config = dict(
    encoder_arch='perceiver',
    model='contrastive audio-text model',
    dataset='struck, bounced, scraped and rolled objects made by modal synthesis',
    train_examples=78125,
    n_mels=64,
    hop_length=160,
    input='log_mel',
    spec_augment=False,
    win_length=512,
    tokenizer='word',
    vocab_size=50,
    loss='softmax',
    embed_dim=384,
    encoder_norm='layernorm_no_bias',
    encoder_norm_position='pre',
    encoder_activation='swiglu',
    encoder_mlp_ratio=2,
    encoder_head_dim=16,
    encoder_fused_qkv=True,
    encoder_bias='qkv',
    encoder_qk_norm=False,
    encoder_parallel_block=False,
    encoder_dropout=0.05,
    encoder_inner_norm=False,
    encoder_patch_size=[4, 4],
    encoder_conv_stem=False,
    encoder_layers=12,
    encoder_width=128,
    encoder_positions='learned',
    encoder_latents=32,
    text_encoder_causal=False,
    text_encoder_width=256,
    text_encoder_layers=6,
    text_encoder_norm='layernorm',
    text_encoder_norm_position='pre',
    text_encoder_activation='relu',
    text_encoder_mlp_ratio=4,
    text_encoder_head_dim=16,
    text_encoder_fused_qkv=False,
    text_encoder_bias='all',
    text_encoder_qk_norm=False,
    text_encoder_parallel_block=False,
    text_encoder_inner_norm=False,
    text_encoder_kv_group_size=2,
    text_encoder_positions='learned',
    init='kaiming_normal',
    residual_init='none',
    optimizer='soap',
    beta2=0.95,
    lr=0.0013,
    beta1=0.95,
    shampoo_beta=0.95,
    eps=1e-08,
    precondition_frequency=25,
    max_precond_dim=1024,
    one_sided=False,
    adamw_lr_other_params=0.002,
    grad_clip=3.0,
    steps=17900,
    batch_size=256,
    epochs=58.7,
    lr_schedule='cosine_restarts',
    final_lr_fraction=0.1,
    warmup_steps=890,
    weight_decay=0.2,
    adamw_weight_decay_other_params=0,
)
Rows from block 6 of the audio encoder of a small contrastive audio-text model, named by matrix and row number. Rows with one number belong to one neuron. Each number is 500 + 40 x the weight over its row's rms, rounded and kept within 0 to 999. All counts start at 0. Numbers have three digits each.
After each neuron's rows are labels from the 100 clips, of 14848, where the neuron reaches its largest size: "responds to" is what is common among them. Only what is clearly more common there than usual is listed. The data: struck, bounced, scraped and rolled objects made by modal synthesis. In brackets: how many of the 100.
# gate: MLP gate (encoder.blocks.6.mlp.gate.weight, 256x128), inputs 0-127
# fc1: MLP up (encoder.blocks.6.mlp.fc1.weight, 256x128), inputs 0-127
# fc2: MLP down (encoder.blocks.6.mlp.fc2.weight, 128x256, transposed), outputs 0-127

gate.28:492467526473504449483482504516511463485555488538457507514572495459500413478436506505467518578443497519507487469504529554491517470463423485546510496513519515479488522510487616527503522496515533401487479536554525544497489415453491514430514435554457415511484423516584486524535481548500514502414540501479550511572492521502478489538532453547504513444463528543428444542443484421510444535546
fc1.28:497397506512475474561446504562471431506545483554509510527499506467498525578504497407437500562493513518505532532518465447547463501496492516467554475589507452443522482567525517477529403467470614545498425456488485477507471512531523530547546544479502467450509494547466540448494461575460490492472407484531536484482488510508509482422526505564507492555559515512466491541517527507569561482496
fc2.28:501459497494401422449442515578490509561501502511519467508475531476488486519556513470506480488551503522485470519465505517544487514489519529447493560523481513439492482563545500482540532515569552411505492529445501537495554457474497509585589483461490554486515546572538441450488557490516529555581544499538459537491443462479461479514560502516511489546456552583536479521549565425593524489489
responds to: large (82); round plate (60)

gate.21:534497535514536505489560516494493474488485529520535514553458492478460409459526448536510430508499486476478512485430508496494523469460477491454585458503473461510515465492506526550555422598574543499515504599489474555516516529513525493546541560457529416533520522463511499480502455491503459479509536555514406507472526378469487498492485571529569467490460412455511497492524531500466457392494
fc1.21:432493477491557520496572530476497470500534596488472511528524408436473470460538557522560461500498508489492436453451542493492531472490499572487532516500484464501441476586506501526528480503497529474552503650531484503531475556515534500572589475463486505510463565558528460509548483526551486497450497537501473524472581428443515535474450536555574494450476510445508508472536512479468459469506
fc2.21:475555526508540493444493557517507589495580463511497504494571508434528502451498545477504448474543513552507492502426460574462433465532428583468540466534467504563543532486481490524470541491446468477507501545395468559488467537488433472554473518474478531513550503517448507493514500509513523527516487533490495445464505493492528481469462471404432531516426537490411568499585502492567485497546
responds to: large (100); round plate (48)

gate.122:462515481514603542518464508539555466515463508573541520480522488455522546404419490440471487464512489518507494467549425502449505581478469533446540524517527545525547491514474458554511560523519454498467560436480489513501439516540488543473451521475485486468473538503522497422555539494461536483522506538470457458542482524496511444405538537552487488434532421461496456522538586486411493548503
fc1.122:544506473563500566504551454485461589495488487500410480523479524470624469459498499395513527530440533476527509481537563537571456494493445519475551446471481499511474429534483535557476457569501507458489402559517480549543493514536467482470485493550512485468473509486497478571457530555561490526492505517478508509497466488503570557495484553559508491465520453512483456560531488418513545470571
fc2.122:451474535457517486474527411506561500456494473521533523428531465458463517428508521484588514489465464460524493530482539581469456435537519445508494489486448483460515468517516471519490465425513486544432464558446489476462487461493537503586561519449434537490569525517574450572453502458579489477483492487543484499510449444474478548507503558530482494584487475564480542467455532528537490419538
responds to: quiet level (75); bouncing (47); white noise (27)

gate.102:455481500569531507522535479531505477582520534492497542402530480587532484521452512474514530484511405556453484464478503508382487437504508479468573477497523435575469533495474498467561440509459481523479498535500443467499581592529528489521500460560493502473470517457538516566474447452526495517466534435497529546456516397476474480548422481561480465466530503472455516495548489472511522495490
fc1.102:489495485471488457557529454449488496472440493488515462477526489528512548518467549492551481625481492438482464587453556446518485505469534483499570489562551465504491593468484427550455484432452509488424487458554503561480481542486472554521585489547469483507519446464448450455480466497484468494443480484526524501531502544576462477485525555527446444483529496545496569436499469427534460480499
fc2.102:449621513495534520546569502511557403535517512505487483499486417548479494495498476500453565474572483516496533514581481505484492512547488474464526570456535526433518491572453488516435527511512548491570535459522393497499440435543465504492476534553476530501422484454482474502551503508499512557446554438523475486508489492535452450471522545546521470464471468499492493507417521444507515520416
responds to: round plate (39)

gate.136:555441450484505498488524435494557447532487521522453474507541443529533499538524495453476506527446497532457502500535498522545505501510590514506453494433442512470544501500503473439506461492529500471484480511513568504492482596519570415476478529489502510559566550608480457478435480566379556498471508502497545432492529474493516421503546413543468549539480459490558475521538492534436515470486
fc1.136:506552505520512546463527569507480468446522499525441488467531543517499473535539525485511457484498492497500482559561454566555533547478458518534463512424467563498500447470502455485516486557459562572490519530415464439480509515556517486543475508468508488473509454522494524535424447469482506405508421562520527487527532512470444602546543535607464510467561483432512440470491545577482462494480
fc2.136:502546459490497489519576469451507522537511495439477514532564462452435545563522536578500489545505475505501499537498439542508485460439556455451496557534494499461472533513486509524518426537583556504512525530485527461469458449579534451542533571523447465420440517408513477464528485428427487537426555476460511497525542585469502506527459523468500488479515541471525466494489461456469549504578
responds to: plastic-like damping (81); one hit (40)

gate.190:520465424436499473471527441484486546492487576510535471483522518501537465545515550494472526414518499471451479435551570507514491494494518535458445551498534516482442515505494503585436414509517446504582575564501473499477506432491574472492445452526549569521507537560468492447442493589454472520523497433560472493480526502485536463579526567509441512439538509456497471483527514523493525510458
fc1.190:451436441486586470477461485552521533409493511453556506465469446519538528488474447496398463546496529512519510483495538431565460529498488407483570534444521454542520566527524580553539504475526442505546548530544478489442441482523517436469489558554467523473527482532520448509526530532489525471575544534453513494480469541472461490494553470446480531495439441454513515434509461510537523481512
fc2.190:455574534519504566508495460488540526527479473446508489610498581507565443531498500517542526531394471523524530421459492444533463462548481490492499530515504510494488508535502502426485478489557509516512482505480492500533472508555543488469513464499487505559534549521507494537593526503527492527475582534443395506509557591495473596551461469493515409507557527469467527528585496451529496484485
responds to: small (69); repeated hits (67)

gate.0:521506471484536480531558511527470462461481468504499474500455517449502522500393551517504472518453563489396466508466574538420479521468512446416474534522623560458489520489499480529584474469512481561490529458532457504594454457540539461489534503482507489464537535500489565534422465500513571522467531434468509535471503479520503499506461512557533452483552551557472495483497462419460530491466
fc1.0:540491437517599484562606516478529476483485526464506533490500465459550540502491587476500438542505553459432393531487525509436501492501529462407431529508592488519528485491499456462593469491467464586537525492575486485530486540448532478529512453486527503484455548512472534556475520461497526583467515535517474478460479491507509433494498518526561544504546511488472461435501454511483505460533
fc2.0:522537511525505501502499532421456480480514505438537423510486537498590521504470449542401458500477543516480533516529487538506551541502481531500467523466539479552511458514502503518466498522514559563547479442484558450481495401544478487552511432571535461505498508513544501570524497504525525505460575537522496514496538520494447434577603476555534522500533493426555494496414602462475554510491
responds to: small (99); closed tube (95)

gate.145:517519500523476550436516452508456494496474504592446473501521527526488491578554449495509419556445482533553550468463467520465510479503525424498548469465512560481514516466482519495441521491487435489451531515474493481507540473527502487496528504508531427485517434483524529470423523568363473566563442416447466537467505473528437535499575443566524472515426477463511473485522515569505490506479
fc1.145:512442469550579417457493496498505529482520517425571507550550468518530507471504553442487574477507464415497483481465484499437511509516482428550485525487464524542540537467557521520594546416502553452465461456538514425532502428546498511501443514453503472497483510476491524517591435448555521479481432509558478431520520496481558480473494455550520473545466510499512476495499460547414472459509
fc2.145:524471497522470446508522429448500524421503548587539455495477596420485503499521441515495543551501581524593517473513516469467490487522488468449451502517534498497469441508584521510469505536564506498491524442524538474559551524446516451481564490499449525522564535455460521539460460545554499520526405544468531543453460528445545492489482508498511522491447431496550455539532482555452471475568
responds to: plastic-like damping (94)

gate.243:469450476477498522566475458502451499519515498570448482488456457520466487521480489522552482536504566552518479536475467449507498508467472484448513523473506517514507568485435485533521560545468499505549507502529551490535421590471450503503498508486485489494563482581556526432490518535520413445522615497402458609489515431505490410504418578505549468519492455542508485465531506535511476516500
fc1.243:456498515597474488453512545467518537514570496480475508430480458505459483446562525522488488506475441464530461495522528521510450496543463516526539488538451522554504531457487549514488549545561489477432449535510518463479480509467580512521448468457576490410526414553444508463498504519449401486423531508531505441480472525503485429515492418487476494398568498489491433483474493455534545461529
fc2.243:565478537561481442453467416540544459465443446492508492515481450492471520508469508538431526537496462486514548579586535475520527496566525454506467467473517474464513430489462504542525553487514483469467449513513453564436566518514509472532502560555535559513536527400510566488505477494490577516478469523531555473502472537479481478514550454494444594591467493520472519486462460575486538514555
responds to: small (91); bar (46); text has "noise" (46); shape: ring (39)

gate.43:488549451491491460476476506500559569432492461506466482494449442506560489461485519496504533486486501478534480541486479443501495464449522519542437517498437568544577556500596480550455496510514477541494502378485447463471515526482507556399446536523498453478461495495492494566497516485487565462574516543503520488448448395492528465453514455530437503512451544527530543461554422479494542535477
fc1.43:501520458555486484517425483519602486497570521539477526540535538475423523502439463514506538511528497521511536495475475497475538539534509547520420460462515525438493446494554470487570463531441506556499501503492435399447523507538534574565481477483436520443490411464473474473519596507507474461454530509509539537451483526514494451536544472448569469490474526454477553529480447464570472434486
fc2.43:507585467455549511504486550576473552398487514551497492511529479478473455487489486473494541437524526449513471474558521445564544444517405509496550562464525455519540496481580518484546597514458466492503527531509460465504535502464547486442489499503526492519473468483443458517442524430479546503539570458431504544440514471469548491587466498527498558513521419503472533470429509515577513514490
responds to: scraping (49); rubber-like damping (46); thin (high-pass) (36)

gate.85:452432522534459449518518474546488502501546489432490520587524471479418513444451503486602502485534527506464547575534495492513462440541577405477503443458525528507449513531486529576511491516482525545510505524456482521526417493495452528436514521486585442463505468519465478502482490467558559515490572526491522510487503502465528550452481511569486503507524505586475556508512576536482474402457
fc1.85:489510462500535562496511544475541472476473530498493490388459507504541502461472531494488554584529512392529470533510464543483506531559445574487544592523407460440541518459554474433477463489537433445510500477505480534466480495514481540539501581502515538483543503480565491531566523509451472506491514486580466494537505484578479460504473544410500491530423518483556518551475448525495526555508
fc2.85:452417440501562470548523539466527501413457554485512557512503538601484464400481495550530539503430491529517554526498500577535506590505513507449536501528455443469438480494516513526532519461455480497439526510537455434430529466517417522444502524507537481481456512550546526484503484492471555494558436552471538483487559476517462460461512499488501448520469560462465473540498532482463570466536
responds to: round plate (41)

gate.223:465468437474570475597548562475503464434439529486542551495486472481476495515529470458550484480522435579461505563527548465538522490490559446511541507434540524553492456560487514501517414499410448520444483526513456514553544460557520513505525495521521528517508446460502533458496423497561566531455487514502529510524540456532520423532491498481474491397456563542495530516497538547522552492546
fc1.223:489455493482472546530510473486435461441495454557463494503573496512529466487551498423508494474539469512493507554492563449476554496488501436501455503492553491460503421526473496456426513463439492510423529521556510482507528475553509478487537481561535535513480516515381528459495487422475476520578487454516527560464522416474477464506446468445565482429490458414498548528495527508502596498570
fc2.223:521427543494558523465515364478496456406465496492480495507488477495449486510486550501465576514467428471508410496523491409485539443567488494531537541479493489542497536476457391477426442458541485491543491546583444533494465538482512468493443508493525540533463543473470531438465485496533480519411519424435515462502452499492507496556499541496503476428499510478493532527484487517475463521494
responds to: small (96); hard striker (84); string (61)

gate.15:545496511498503487552531447500497482510523508501526528452511419554465573509453489442504536445496457558479586509467495560552498511457543467517507523528469511532500558432507569514560377471527438486520486466466502508539470482470497530504448512519537504466548521501434447393553470443453465563578405480448496567446476503516535512485526496451433542499528461519516496513507424451505516526508
fc1.15:491495506520486466494465476474476485561550472590517534497483441538538520491461486436562534447475551561470527545562439440587431489465540534489552491589504516413509544518579514483509439515467487475504477467428487455538498575545470458426486455485536502505527532503468498443523522452487501463554440553499537484478512537461481516531542519513534564488508530500557460441450525461447586465495
fc2.15:523486514432514495440509549444521444566463508512508487504534494484525501473441511436521474475427471471485558535527489446521444465451537551517561495563545476492485562529520492499525393536591481553526526499475485499465459553494401482529517524497486498519490554571489526541547491383492491509482588542511391477497477507524453519446462457504523591485504460500501491428510505481477439501486
responds to: large (77); clipping (54); text has "clipped" (54); membrane (46)

gate.73:473502479513474470493483475556480550549511497457552463520520484516519485539532510448503498441450360494517494524529469499476516476468460439469484476471485500526518463517527499450510509465505530544505566480524498479475479574481545559463521482409514495471500588376486468462510526566433628496434528458579570447500526444477449499517477457450503504519474499508543485507512541571568511481512
fc1.73:515463530513510502498582405510504427535562469533481490454427526491506499449489489516543533532535481500437497531527512441583565502442532555575484539503476502522495561554474504493515464463507559516508561498436470445498483432508503451538434520508572529455437525502496499547535386489476464550522477474493551546471443533479458505500407424518511453530522505466566463423508492499538500504504
fc2.73:497544493468561494500493423480464452528423493528430480502518499573484523413531534549480479467443538382471468498505518443598558510489516469513514498533446557467536499431522476522506447503465510472495543472463574462501489453558586588560487501493469475430432527497457511535494546481511490556423467456486461498489501460526452481472473562518451473514463525533515536460496555517460543508485
responds to: striker: soft (100); string (32)

gate.23:510497529484403529530494622546460474439442458455492470551473473459479479457533448530473546554524437511475472431479424516500481480461502540519479509503500507514454497487485510534538451557429500595450501483534555478501499512501539455488514535483534446469509449448498463497490514480502538518492507540429416558475452586471503508539446532516477522541489505460544507388479493448443551459565
fc1.23:439496531514552499507526568584511571515554462538484506529468500507520511495555534548519473533500475604456443488571461558414442484534483442499416560542412446468506472532408554479538434595542473567489499470487510492506442484532543511471486527425460512487479486512463519544579521477525552497502466462522488497501464467519437465498501511544493525467523575513479486478484531518494476557485
fc2.23:552526514479509527532537494455473491524604512505545566538493545526566535476493498501502539481513430559479445560480566558532445396493444519494489496506515438556510446517472430466462541517512503445521514528483444520548544597522513539517484467535487473526471516398522526512521508497479479456508555524452509437490504473541469531523480450493528571479457492548536531447603503434569459486538
responds to: round plate (46)

gate.212:513577548540433460432519526486516506506434556499510495519458451508442526530489472461470533486487474487509497510499503488515515502550488492499540550537478504453537491564438483530387572483446555477446497474606515551596579554539537456472429520526541519489519503532473544538432551525514472459533443504443523526498587478531487487536505588482461511483528422547471464485489499505573522507507
fc1.212:523527516481411566481500502491472495509452513442498503489552415503509530400517471537482541499499526425500489476506433515440540453469540473531516450484475523528548449584436434456529512490440511463464505476511461444488489429524488535501542538456531494493513484514502615550435459573560523549495454551467473497420514509401552528568510521482524478540502502514559482438493506473494512450526
fc2.212:560469540432525510458556512491473441508501566485496510487549441545441470533485512501493498509543480531462535497586561486526535497547477525601563558495508449502480503510516488529495553449503462482493477458534511524459510557536455480497509545477503522561526478496562492403540527573520538541477493492531552591459498481541510486431526567508438555428601518426539534460494507548534424488493
responds to: hard striker (96); small (81); string (52)

gate.174:485541518389497590511475484521512503498486527492567413522521487570442513493522513550497461550542495510491543489493440467474524470464552424495449491512458430443510465537520485528507451501495520606533608547507539432463557534555487468501543447513466514511529516477431452516499532543520489464589422428515520469527503470494525523494443476504503469486529535474491500504556546500530409545487
fc1.174:479488518472595517527477536498518523565502439520548448521453421438467490477527490554487471439511521501489472505484573489464488510471549434400508533577563442542494460551508553490504435497495436537444570535497513543447501514471518505538506549548470526482521507480517437535483479458561531467555489478537580479531434517532546557578575470549419496446497512508460531514530519506470522547511
fc2.174:436521488569520470465491545501504516473545530501524550450494463487545559414521499499504550544498480537513547495447491541540449495508485511505518455501556591521479469528445555449495500513481501503411513485480426547474517522485534509454473500472547420550550437457462547438504491605426545520500534491503540456557460531462512516536539438606456525511513458521501494465523538539513503430594
responds to: small (65); square plate (42)

gate.11:490450415523381513509500489434513499563450477470519544461505516453478471527501513487478540513455509484512475520506455533479485560492494500516469466466423600513512465507485544482552505493554564461470524444479501512479464572497525475489479504536515474521583441444508575520528525506437458546609595520456545499550514521565449478452508475522530509495411470484508515473488442515567427465508
fc1.11:475472558517536468481506415603458526514495487554437435535463507548475536498454505493511534495518549542498468466420502431512523501587488444535445496545488460551485533476476439477474525473503464517465535484497477448483527455572489544455486519496518449434545501544502450445527435507524539508445495546479495456485484497393468518483445467492483461502489478514540398489482569459604559484522
fc2.11:434494561522505515443529539503470494468451523411492542501468553475444487498520521492506481467496518447520454442425513465476485460536481447468421591489517384517586494491580498470467462584455526527553457478491511514425559476446477503524457552454531465408513498518451497564506461524552495421454505481429488494481504495488550448505509489467446500493484548564498501478518499472475543505543
responds to: rolling (53); wood-like damping (45); shape: round plate (31)

gate.153:426460523517551551482489563508530559507493526521503480506444459458535508560553473513566462492462490556522538438551491574493467533495534533445507499396493488581529434529475521534538407495452538452485513495515501496506509471528526469472464427502494494455343534484510479495541539473626478541496527525557499436543539518535492446511514485445506525471499520543513508472497465515486501548475
fc1.153:443470533498463422484490449515412545526532547542485452504565535569513577498517488472533476601467526543588446556528496449522548503552509473538418542529538535442520492521564508422415615481497504439528501571499503504497548503478473492483502483496532464553450442512493443501488509497475472490511496444531510514464466494460487582447527503467480495462549498524514505553462553493508513470451
fc2.153:515537534461550584495512488484510454577550496543472522509489554505425496467471472614551483556526538569517520557443572463489414503482521497463411544458517488471474547567430537508484520459512462526541513501515514485485455520450511536498533464540463555496503547462471465500481530492470541471531522469552588479471574530477449474437518540486487447483456547510520506586483442497539518457563
responds to: round plate (66); wood-like damping (41)

gate.151:463469453551470514551472517467533478519482503545499484419535509460559465532471526542558520446523455458539492544557468418535515445542488489528481521551467468492470422530485570518497498552496479420486597487507501498529577514534458489489509503535542515513518442478422545522473507419489572518514441462457539459492541482526552425487480501490365558491506541494520453481450482540436471525510
fc1.151:451513533430517506487517488522510484456552518508546520572427478518505516508538499515445461488463466522497498476478527480475472463448492538544485474484525401566550542442530481494483498470500512412517456477527471496511476478407546561436483500562463532507429578520520459517534452508544434518446582514486497545461455573480441548450502474505525392499505573538489560533585480496451484480535
fc2.151:555504551465509461482533554520572458500425540547516468620507499521515553477415519519561516506475470490494509447554542486504415591503534546422436525461501488547480504557536484478479510469534492523512469500504510459548544517477464512508492511565424515526443495539517441571513453499487486557495443470536492541426528504606459483503550480465546517502529528516499542541556454468455514551457
responds to: small (75); mains hum (54); shape: string (33)

gate.119:527491442506468500516480426484497462471469459482517498520567588595513522514471470440528540454495511478560455559499497524482514479489505492531560473556522481483478433444566511433521541486528503474544492503494527510534475588381497463474488525502490488473476498483530490448577426516461504578499552445477460497506459548389444489522475525516428425517484449555550506491537529443541511548529
fc1.119:492438502466506478487480514480520463515525481449527521522474486525470549498446426428514484427462539445572511526498456531556550479551504511455443520606550514469495571469527552531467535485578501503480492481430538462526484493412490537475422490524497539566488609473500523538559440486537483471435468575540527446455519434505496512497515508529490453449458521464491536444499467499518570515556
fc2.119:424508514512514470485492468500569499509491504596493453472575497474562444556549477466537530501456491477553557530512476482489548400470507522533448497519488439538574414529520530530528546540492489422469519444510470525523515474413533527555499533482496484532483521539435498479519436534435433532436445500459495542503496487496525433527614514487535454486531444492528463471470542527509472559548
responds to: scraping (57); steel-like damping (36)

gate.100:547509537494598490541508464542427509511470537510406452462529590515497456527580489446517489573452546488490509543417472446470532510419533456541544481453528549488517513494489522522555439476473498539490514454483535442531564509524497482524517463538514546431450499509532491457554493452519490502518525529443458481565457498423423487526504513538509497522502501608471460525485441495530448536444
fc1.100:502512549420532514477476453534486485414563476594441501502480484610517559451549510491494495541514510528577513442474559520571543464464550455500504545504507535496451461523501500479497439551454546549551527485478518481471516600459540464451481561484510496551454519591537442523525523506480491549532507507462490492445541520498436475483453480489490455519525467567453510485575470434530472491449
fc2.100:493465517563477479572460499462496434498547493563585532553543535498466553500498469521519450556466470578440546495490447468450490520490530526492526488508431514433452528526508440520438463453547497525491517527504451486497554557563445447547552480501515530488541523514582542498456549559476465416494465523520452510515555481531407463459507575491543459458466556405505503498513523485515530505460
responds to: small (100); striker: soft (95)

gate.60:509462490529482583597507423530526557553561536532484501458439505501560491536474513479506498558466466473509527460518550544410475486465450534463513574522584529453484533535534518542507516530509404451474463518540468466513481496592472492569450461476435470502502568482501454501445518510442540507509466488482535509470488432478545538456532484566517521416521440525465545522490495439447487505538
fc1.60:459467514490452475482519477407483541534467501495471484468502539504458445501504485493452509527514546466492440468540519490501511444526530479476482466527527452435503527426510442552507426481604508529551480507505492424543408420511551515490521511590502477544489567503511441545494490488569511525470446506495549532471514444545435527467530529522550443546475529474495482478531478410623563492487
fc2.60:539488541497463427447562496558556462443531526554541502487449425423517445513524594524472503495495525482495488546484509467564542478465478486471529560524498569465461492482564478388453477398483487528526503542535480535516577505497518520512524464438486513524520486482498517498473510446458505472515495444592467472477493574560447541564517499495555564479442559484484534446521497519490537453463
responds to: quiet level (79); reverberation (55); text has "reverberant" (55); scraping (53)

gate.161:474453504512608419466504454551518590499508509507425453540405551472446435510522522473455415561515527494552523529532541466469518521523461539487533454476511469467517473516546476513475454502467486564514496468547565542464509507499548520488444450567444530502449506502557500462554556522510505554483498483432521485439466518471450477492505498484442545533536507484567452536461512561433545557527
fc1.161:472465540483583412510494428468449445550479527500489488514414469513460521463547394473517510581491480558546580475464556421517529489480485438516515564530479483458498529552544471496461443480449497581447470460460479504511534563467476533484468522512551506506441528508538488403536503527537509578508467405496485473460462486486498471511450481492521502535510534476464458483547540468494553534509
fc2.161:510481472578451496500478531496430560588565476456552535497507450504523505513460440463511511511476515536480535512565477499467419475562477483596510453447496515456471439494555481425562495461518452423524524516544487492485503458494468511558456529489579452489573491496573530474444531443526496462547549523468521504528458470488498538541551484530510441453480518547485512531479618528516483431489
responds to: striker: soft (77); medium (61); string (51)

gate.227:529497520483503470482523487508495502417451578481519460585555429532516555558462535463483525490442510529487481522567528476420498454482522500510513492461542492555528476512562521501462521498580452497504478524508520530539483499491532481545451502475403484529557498414547460499511524570476475441529534432541467517462596497472486549538516527468617507505512497474466526542495521423586509424534
fc1.227:502505540432502474471585507487541499504481529461499455558446418533585566568567472453475470506507477499597458411497512519442468500487514493529476507468482439550485467474506532524482522463497474512492473534544431492547488528547499518476477488510491512493549495481488494541447549555563490485470496432498543499507499455487483509553444548448564471487515618566432458505498531488576545400496
fc2.227:564586535480475489563513521453461547501595463488510468479518499512497550500494473501455515432500467503527565517501534549519467553473497513513472477544483503520450520529434483548543434441587462417553478467495517484465532421533437523521540532500521467501590590393484589435495542440458455502474545493458520498496549528530495467477472505530514472501479483454487476449514520491438571490491
responds to: quiet level (58); steel-like damping (54); shape: closed tube (34)

gate.149:475549536529464536546452547497536513464489552429481548466514516485439562453415496497478563558490484513490538498532545512454483483520490495466475528515500424484552467512487540509560477473492612496482501446499450611507595507454471496549533499561436442535577531506558457473510503511438456485510538465463530531516513503538474519543588457448489480529483508487472540492469439415531485460451
fc1.149:510488508499495511586503480489462507474576452549508471568471540495531496484487489501510500460457435529454542473500490479465528540458494574467535566451443414496476518475477523524404588587482558494501605508479509485512499520563538503442498495543540478500453517547487507488519556482491485504524503578521520520501490551499544476498423502508476547431439440516490417464520533536457473379469
fc2.149:511464458518474457434528502532530530496546499434524609432519495490520503517514544519522424479457509458566493502462527550506481506461585482458416492408466469462529576561537545499478495423564490521528482499502450552516556466581478472449562495470522412526488455505470501464515534451378511525479526520475502515509480478502500466491412519506499523503510533481500511516500507563418549523533
responds to: striker: soft (77); string (64)

gate.233:472521495473522490456455538477467582505524537489513546470576485541464541570538529510513536504589457514462480571439445516510563471475545478517471576557458454462515513501484548439473560462523474425536419487501422482543465435481564521412524468480498425528506468505424603505500521541497446519443443562473541512450524470495501526522482469532498519548550491496506496452498478486466536495523
fc1.233:420493529473562561439561489481444534531540462506535531421507508519465534495487494490446558439485547490543528496535440532532504442540495533556481506550493539474520488545458467513450522508496438434421439495495434509542474432531525462499412470508548482491500535513450491505477535562505470520466510550423579497478520432477493544470570461542523505464553458502572447470517508511510489576583
fc2.233:442504560474562496448453505496409493473470510567500456493409477457505594496504498434495480517489501589500512595475390508486443485466477529524519515484611558462490526502547508429501466469513501515489451491459515517482467464576546559462507454494604576557427517550489504486496535525480502533564533517558510574503486500481536473468521509470501528474506454471507510536514511500502464527518
responds to: hard striker (94); clipping (59); text has "clipped" (59); mains hum (25)

gate.199:484524439618488502567585471519498582532443507465560535431444470509474427462549496449483475518522534489488488483587510498518561407491527481475528483477516496480502520527485544546475489521489444519447473442489455569507510468439506546586489504601499474568510519507534453488503497513546479481552541443411562510536527456516489505520546559522507474461537492478438438514484508469473473478491
fc1.199:520455524549460527474536535377519500556477482473475458456532524425491542489522491472464495498478556444472496492461515490528496495585443465498418409445503535483567536434474482536482543486440514494557504446472488487535468464585496461491530468475521510450519572520492448524515483492544496551427539515561448538475433534541474501459465516452530454475509428526494534582502484531582502548474
fc2.199:472522447453472501499509515458557479450446461479445482540466487481538480522502482459523521504527483523556471451499431545418477568535498507524562499487568536560512499506485448498446554522510534546582476545494495526520445520495579625518517527554534413529516459452492536504582431505513585526506552511434431450447546535452490484537508461466497483520509535544516530521446493530568467510515
responds to: quiet level (93); action: rolling (42); rubber-like damping (39)

gate.146:500510422548546484497487509491526449484517520505461522465476524495474489480482495537442515512483467530530451538497554506497490464458539553538511462461576506397557531470538473499537492477476438400520460486437398523508492450526579492522424529506511497458471450477481536562519540517438439409404577499528509551498479425465530524543520519501495484524473499430496534424508537469477535448552
fc1.146:558458464478446412498547471526528468560474543454436541520506529506541435545497542488502431547507419510496455531516522486457478442493594504459473451549496559358495568460457588423439517511535495488526461495490507472544536497490532473460503486560460493471468543524525532506494535497501394537519456494526471522475475504515518474451477497560463532486544504525526502479458527470429482453485
fc2.146:533504518559439526555426514447488512540527440560464503558481459500513547506544632508535498544435559471472541516505518576551547515488512518462542499478446516596532465510551523484506478492538498516487507525465459519436460520530546501419508445537581506533508526488438480446476475497529535543498490464488469555491583519464465521514447427521476450568465514432548462555538486490505458482457
responds to: plastic-like damping (61); rumble (55); ring (31)

gate.13:495473494478549520563570474477564475519531489492505516519448487562515540507484490581520505519484522556502501531504480456527490464493539539477528572538559486469495445487517525510559533461562489469530509558448529497397444546534529478599478484552533490516515524541438515511505556504375469524523446468532492401491597452466527490504551465524537489496498571465497440466551550469465474503571
fc1.13:503534430509446449489482521485477555516470525474459454433569475492486473483475457435446488537535541460617529526528508438476564565551493436507467515503500467512442443531542479523467443454516425531484493447441505526502525561505495553492506488501485456602522465474433535510540482472462572471475495533493552520511489536544508486449444522453494585527528460586468480570539545512496522535536
fc2.13:561465505504504468545465454441529525523568510516539480526538543399447491498561476469438524398507564502486501494526496484485570469538523424482503548493565508447522509479471563508506599516507552484508486479574493512487422524471477545467573516505476537516476507510489534513474600479429496495491487439489513486462515518469535500490410526500535466452514488510508565513539386501497495400484
responds to: plastic-like damping (86); large (77); shape: ring (40)